Weights of a small image diffusion model: 9700 steps, 145000 training examples.
Rows from expert 5 of block 3, named by matrix and row number. Rows with one number belong to one neuron. Each number is 128 + 32 x the weight over its row's rms, rounded and kept within 0 to 255. All counts start at 0. Numbers have three digits each. After the name is the row's rms in percent of the matrix's.
# up: expert up (model.blocks.3.mlp.up, 64x192x192), inputs 128-191
# down: expert down (model.blocks.3.mlp.down, 64x192x192, transposed), outputs 128-191
up.86 104:119097178090189179152139152105134081149091109074130144162112099131117168091142168139063113117070215083109201154133070112069116098146139134122126136140119145144076123131057108175127116114112108
down.86 098:120139116064147111140157054104141175159160135086087138118158164141149164115078121101086126083105135156181105131121164112142163124105056124114131189168116118198156120164191134112097139124136118
up.87 080:091147108093142109149144187158121139186076153106122140113166162106123125069143130035171156129190086167129177174104170155156211111094114108158108177143174103111153161150178124099143194169115106
down.87 088:173130111159124136139073109079122084105109096149156152097150165164086116138145167190160147141150162095134077117162094108080066110163091083119132131120093108089111144134145074117126099079116134
up.88 084:183155060133141098154129171099120093136107133104136138165149101129187154112172103043060114143114149115128101130055033161204082139154216081093099130106069146112111183178117143117193132170169144
down.88 094:121128148123022180124117057163161192118136133110154111144083137114062144153106147186059038128109089121107114109159144107063157090076130103103172126156113114101127134183100179168101100182136092
up.89 106:075108103147174086162095182136075141174101172098134148101091181153077116143106132131186094095126121165067156194143116137112115085120139152117126117123152118144099092120135164134115144180117080
down.89 109:121156157160174148173118126090194117052121145137152127112138176103161187115087155117177132118137097111109089148106152121138133111169121084158111126189115081103162114119143141119207096131133192
up.90 100:167146143125141150161130094129134119161117138109131147120164162186144133114100141160097119057104087148120095133079127142124093105148142136114104126126131123128149108183128135100101148134074094
down.90 107:107093083090109151209120168107103118119123121038148145116110127158102139057131138084075099118176119111162145168138127107168126122141126136158111026081145136097051122157151135110100102108080152
up.91 098:066118160169115113170136135079132111072114178106131128139147107072112064134113105089104108081097109096130138158127166201108114132097116118157132133098102171097119123150084169137112109174118115
down.91 106:130185166092141146144087106154147134157117128065147093194135077133100134069117118163088163114146118198115150110126093055123159146152148092107154124092114114114116089181150135147086140144102134
up.92 094:121200065134037123173127141147115154127127150142120143137112105106216098100118138146144129086063120135101072152098154159126111094152125080102173118100117106157151110122146161110165053163143092
down.92 091:145109106208093096096147075103187136085077093173134114092100111110141095160075130112120161152112097084120148156117136079099144069141096128128111137114136106085135117127112190037130121185129144
up.93 104:113130081223130153079159057147152113143126136175163148136100204128146054103161114152155122085152083132099123175145136162129116144140051160125123163156118140150139123142155107109081159114117114
down.93 104:173103128235163118055157123136132140099105145121130150148117137118102114094146139145166098122092116100138119173133128067141138111108153123106126115178119114112125135105133120124160140111063126
up.94 097:099124205088149069158156109117106091132103109106174086099127064095165152132124171140102106093173104067113095114126120111169164125159148114157108162181103059107137112136134096182149127107164132
down.94 096:157187127067137166110115131099136113143212184135109153121141123179119139153122148113144131153144109143117117124152159146104102086068121091169076077199099109170144108142168100192143134109132131
up.95 098:166130133153122114155100118119158063182072100107113105089158133195185171105143148123125070118223165134129143171137173120161085122114130173138149157131082135103146155148108161121144166169100099
down.95 098:111137135133155139139098089166093186132145205100072158138076102111027126157135114088133166114174076155130166132128082092085157143121135164124116104082139188123135070103226142111187091178169157
up.96 105:134158134171124156098093119095111133117141097127126206105127129131115150170196132086118133100161090123136123152169140103088104133113124121078108230110173171116122112157029110088088109121143124
down.96 102:132058125185119099094172171120171073130141116123123146150155178148105083096146145152152120118103097126112138062128119108127121161141172131178106106148153133119132162100162147129121102199117112
up.97 116:094172089118137146125146086157113151111143109187102114060109193106072127148126153153110109174191103100174097174157106121108111126191058171152088177130110147073141151159103127118153096107106097
down.97 114:162026104199123132132151162153165103107101134120134100165136132158135204143126095120131161110178068133111149133160119139131121153129119128161110093132139064109095123052164143112087170169126155
up.98 103:061107148117174155101157220172091115196139104167111091074146138117148152108169117188113137191161042106107130188134105104141151101162135131156168095145098170146120148108145121095145121136135173
down.98 102:121148217120110160192125162154121158082149136214113183104135119122106123112119094144099127211086161171123106135126137178096096140093083166129162149121125135175123180179100121164087092100149134
up.99 109:079169154186138176160108084134145071096121129111174152139154045117154087083113112133098104157101165148179091133187150141089158148140128098079142110149141123124108201163105132118100086127170073
down.99 112:171084035039103111213145112114145168093124152097151134125140128139091173180137154139120148108142064105149126093158150089123132144104105136135088206094121113129108137166122161086127172104146162
up.100 083:105125150147142108120058147092100169157145090084181171159122137094130118110148123077169071140136156164121142155202136146089165136097146116078162108105106095209177224112098108174138134110149133
down.100 094:109160149130152114129091103149184118073126085124091133190072105191149159179144142161106148180080084052105141145080106112153099092075153169132099134117158099106110199119169116139077162074118077
up.101 091:159107112099123158139138141093097131161084149145116134175136100110149141152127096166142109153173106144141176115085070112123085131112180119099173057097112123115131103106098108158139155196150156
down.101 087:117094111146127105096173192141162130137130117158107163120122123127132091116130164139134114105179108163206102076164191164169164112135130110084166140149058077061141080113079174108199111164093141
up.102 106:141141134113075135200140134143090083107084131142099098113160129150126120126104072175189114133182162123130140130105122122155082151123117193109126125162151197143116141152103171131097105107140093
down.102 096:151193209073121123107136128153127147139143087109125135096152151068149126121092069098117156131078096143119117148166121131090112185096121149133133099115138127134098138112146123161171096112097115
up.103 099:137132148085087094207089177105148135187183049126050118093159149138093135091120104156170129109138122115148072168091160126120144142174095117099135143134127159087155152140108157088132082126078160
down.103 092:150099133103111105156133179106125142126132124123134168124142102123113191124119153094148086165125214113109115160170122214175105153101177171155135141144101129123096135143118147088143202131105112
up.104 107:161118116148107175118098146095151180124149133152160126113141140125079123168145177115109157146124156151091175172135127134085120140098155117101132143153147165092145159127110121130107147078151136
down.104 110:130145062137129132042142125143103082171134083049111121117142141157111117102124152149093086165057140131098114113132063116117109171145136096167123200196117124058125184106151152119134141177109138
up.105 102:131116105184169133099084107167125112198145178133132107132071082060141129109155094169113173147166167182160076101168152111067153122148161079139173179148104075152088075111060157100134092094150118
down.105 097:085146122166124115091110190101079111060142086110093142145113140168068101090120155153087102101155090153152102068143169143147118144073130142124132113165168103064168139144103121167140124113138125
up.106 102:129126097151113116087132160103134150061116143138093102147080173125141107151113113106123169190126116132127152121177177174154189129143078108185141179095152152134165165152129141187144141109135125
down.106 111:149156181214139122154079124139107091139123144125163113160166207090103185162087084145127158056099106125136125138131139118122136153092127139168127111048113152084089151137066133123132115140126111
up.107 097:158117170193145184174179098114091121144080105198138117103155085136124126126129119108135080087125183069151121127158093182146137119126136158156141092096113127122135107129160109090137149135125155
down.107 105:124223122161125083126145170092161141148133130097157178104116134116091089123167104137134205164111133156119111122133145065125125122092070189153169152124138160068107093122090145096107108109129101
up.108 101:105143100162131054114152132156146101147162100122092129099159139102226120065067090089064150148106147160124119125117098215138118127175163165121129134084123190108115086168107149144134123107132101
down.108 095:183131190107143144112131063106126141113109155135099110083115143137076131171082098110063114130133124111131171139116186097125130087082109161142159085097106184166122099133153132139117127087142166
up.109 105:159156138159127104115146199151168140094109130104096093107123104107092114143125096139130119100180067102094136090108150148145125134149120158071072179079128120116117153180080149127097136144125088
down.109 095:135100114173106104097114099106103140160155125106138099162144085132141121052163125139091124160155179094075113073102116119160105149152112186081157052161092149065179198089123150153150158096138181
up.110 099:174110158133147087076106162149117180111118160182092052113091137105144147159126110088107090167191099164135138064068110122115119119118106156140126096117118158109108110096186157123086093173119139
down.110 103:079168133093123122166156096189095082161058114129138090153111089144123135102133185119150106139140093123182115173059133168138108207120159064124117104080106127108142098098113141090147145145169147
up.111 111:067186084142134101135097168181156175095163108089193102128156199102119089159135050172154114096140105131153148141095127172150132125166064212126110143180162131168149140090162143113158170162111108
down.111 102:161125098119084191098090070085079130191158172130150113146150177135134125088106218132142145201126154123131101113115117122084146073128079150116135065131147142068124140108042120072105126116096087
up.112 109:128110119125140108071144119173155138145127104134149126164151092129175117137116137138102144205110095111128109127117119074111164125123093156165108095113161145153124142118174094199159157079131157
down.112 104:159141152112137079153106083116105105104129134094092138149132104149116122119137075134123117114147137156088096171082119143136107104136078100142108170131175106133103113109102124122146122165152149
up.113 097:087097106165173145109136097153067087141094105089106141124163079172151143143128113141146134158132167070131140159120153215088092150093148126076112185165140116107067090115131182046093115151127073
down.113 096:145157121104158141131165099109115096139156154120101127163154172181144103115054108148187117099138132166161126131074127110101112088079157063082151102144156088096148148189119081072143172130134186
up.114 092:134122165156140092110103153136040157112130116126084115147147066124139089101122110162126172169098113125171125117085113113161125129157154146153125115141129144139081136098089104141112183159110213
down.114 090:075086146129110183113130161121099107140115142180154101175072106086110138127134148131092101088147123126152136086102145180135135125134172173100086043122124153110199093149140111085043111135145089
up.115 115:169071122126145144103110121078183027118114092107110132115180191133123130090098128091158163110144055065089143076171116093116096147085201126153126130114128110093108082218106124120186116111081108
down.115 113:100238114112136143175110089159115147067125165141128102168181213167171161138146099114131113162128179137073107125178138117110163121079158118124096175092135107138173098103148101147094146112111174
up.116 101:185138092114100144114097107145098182125125090142076160078163115069131171160084164071125131135096066117129132094138109097122130154114111102136100122142178152165084120135102091132128139108094125
down.116 121:174113154080115108231087060119133135110124151113139136132167107177157106153136156150138097140065123118129135134099125121150128139165099143159117145086106148085124118093144137212124136141116130
up.117 097:148169063178200169089177135132173128118105092145170132134163153096076055150129103127121077143138093146125128083150114122112080103114158155137100072158150142107151153146078141148116083102121101
down.117 098:149105168173213083163155129166119117108140110134129166141155175122150129103055062196132175109128158092132105098118132134107124111113123090080139132066068082136100135154170171187127139118154137
up.118 084:081135152053152139087152157218070129114179054125132178104141127099148185163119195121149150110150141148157117194147108127101107158125114142183130145125132138092118118121164141082079156079095117
down.118 086:156163103067141100099120150093156138082102168117168069132080059091135056159107124133139064152121071147161126120164122178150112173098141164132131156120147138158066137129110134071131132078096155
up.119 097:099114134155123066154105114143120132087078129114124119081121163132153098128153096070090096107071128104125071137166036106149165083182132144080134119156136123108148150153172122114144092073123094
down.119 099:195165091078113125179129118133141146164152118146139138116080125133071168116111144169121097143092134140112186107093201138087104139119162131116153159179140110160121154147108130126156160159147155
up.120 099:088186140147201127140174171123115175126078110165082097156129133140108100125089119095127109169129174097133130125150114109118117132094131149184108152145126156098135133230191115070130139159170098
down.120 099:172128020130145141093204118178105160097156164078177119103085093102135098067166132139118116075134213132184138127141107127143148166135132148133145118089174151144103132168048120093180131154118109
up.121 106:134157108128111108136120229154128141150099144107078145129166108086196150140119138107131111152171108160133081116107132149093123111160125129123156144125122088107088130177099128113089103168188123
down.121 107:126109115138123121087168109149176165174140077134152147134111129122065085144112044126166100145176146103163168109102157138178112123148097118119087110132053148102135135140104138157164124191164116
up.122 106:179123169051148157174168114163158072087085120191103113127178139101185199171099113107122122148065148106102073178200120072101155122115132115177140142157103140126192083132080118143090125138130150
down.122 109:091063077160104154110107132114120127142156121164123104084167185080126139102140146115123123124119074094139165122123121149117102139165117136155113124122118114159037067121161102150125158131102092
up.123 095:156133123166186139179133096199095158135169154107078135134165125157088095082116112074083136098101147090176118186151124147146107168128101112095092121136194135152134142122115105100136132060154092
down.123 097:133121166113164103148170140115095122121103118112115175135156154074167104124156151143167117156175099166126144113115147171127133103133096123114120125130088113158134074182079150106074123127149137
up.124 112:147110099164121139217181173098150157141127202147127141089136145136101174113119160122161102137095135085156177163155152100113154123128149117092147075117118127119174123130094146082141111088142142
down.124 105:134159163102080116181108128136139126100165081074082148082135097128143182094122139112158120117064090144106107074123095164126125095104151104148114173128088097139102113084108149056143126118140135
up.125 109:144135158155130150120164136164132111114075150111127125095123143161096127106116092107124122127103087140082177139160135094110138133122141114172136124087104120126127184166111117115125099061182122
down.125 115:124066141171134115163153145135124158102129134155171072132129134081175167136071123125149174133085058141157125104129111178153112153128135179132138097109081092153146150115141135156092117077167146
up.126 100:133112174114125121103111073132109143148125123144082091113162145112154150175145127118167091100159108141118112093113124055129140073134111126165135065119094120095133148114137101116207121141133161
down.126 089:156122121094153142173183151113098140111172151178065108111105123140122157077138082122127091112176194116103106144086132177143085133067152123109146156155128119136140112076083150064105159095139146
up.127 090:136156116130140122142142185121072103122101124167151134136138166170125152096081076144134170133155053167159115129124094182122157079133149073157131083096138173094178142142099142124112124133114145
down.127 098:164122135130143139189089158161127167148160123153162148150149109115130173116107133106078111112115109118086105097098130075111088114124116122119143152081139178132144106143044136084148157097128111
up.128 098:124121178119129163108085119107133102132087106087121143070094122066181177167154120172118149197146051106138126074145120090122129113153122104102103127138155091168175125103163107093103094113110110
down.128 097:151080126150138107174127119140118060131119112137105074096103191171122122117151108137137113095182133081166154146120136132099141141127098162134141171110103064185125107054096130106116133157076151
up.129 090:139136121115170096139160123147076135114131179125112091103160157113151124121061133074158108145205073120116132128109101146189104118135125087057113166127157171122099094157114118151131200131118130
down.129 100:165150079107124072116108060076145097133156111115100136104113120147127122133101137176145150159140148149157097093147186140089124121132142083095104133123069133133085055145151106148136083187179158
up.130 103:172122102145145114097099167101141176183131110096151120090127128144148142173073086128140080102099178095124196128108131133127088145076158152110140159103140135121197112153128101164111199192076090
down.130 106:148143188145147139150117077166098089059162124085195103094106114098132083125138102093140160170141076160138100172126095167165109123133175139112163127163109110137160126110134149129145027154086134
up.131 091:088123154187149136128073052122120110105172127045050122131106146067189115131158131179140160106180140139116116164156117172089116099145170075171139150128148161090085123147138171178079164165129129
down.131 096:072089086152162146184109161111086129154114125129128084161125115189133157091134071069184144130172148064166124188090122097160158148128135068149143160150131154128179112132096118114087130116167152
up.132 101:160135135179084127172094131075067114014113130136096071092156136154141120136078118136036146092120098138151144069122141095143125127036142147076101187168066124131154106193096104151137101143152138
down.132 112:034115119181109156108156086128143127201131174153071192085157132087141146122123097084090173153092065119145179140133123139145122136169155116124161106169160130088178103136151096090136150141157135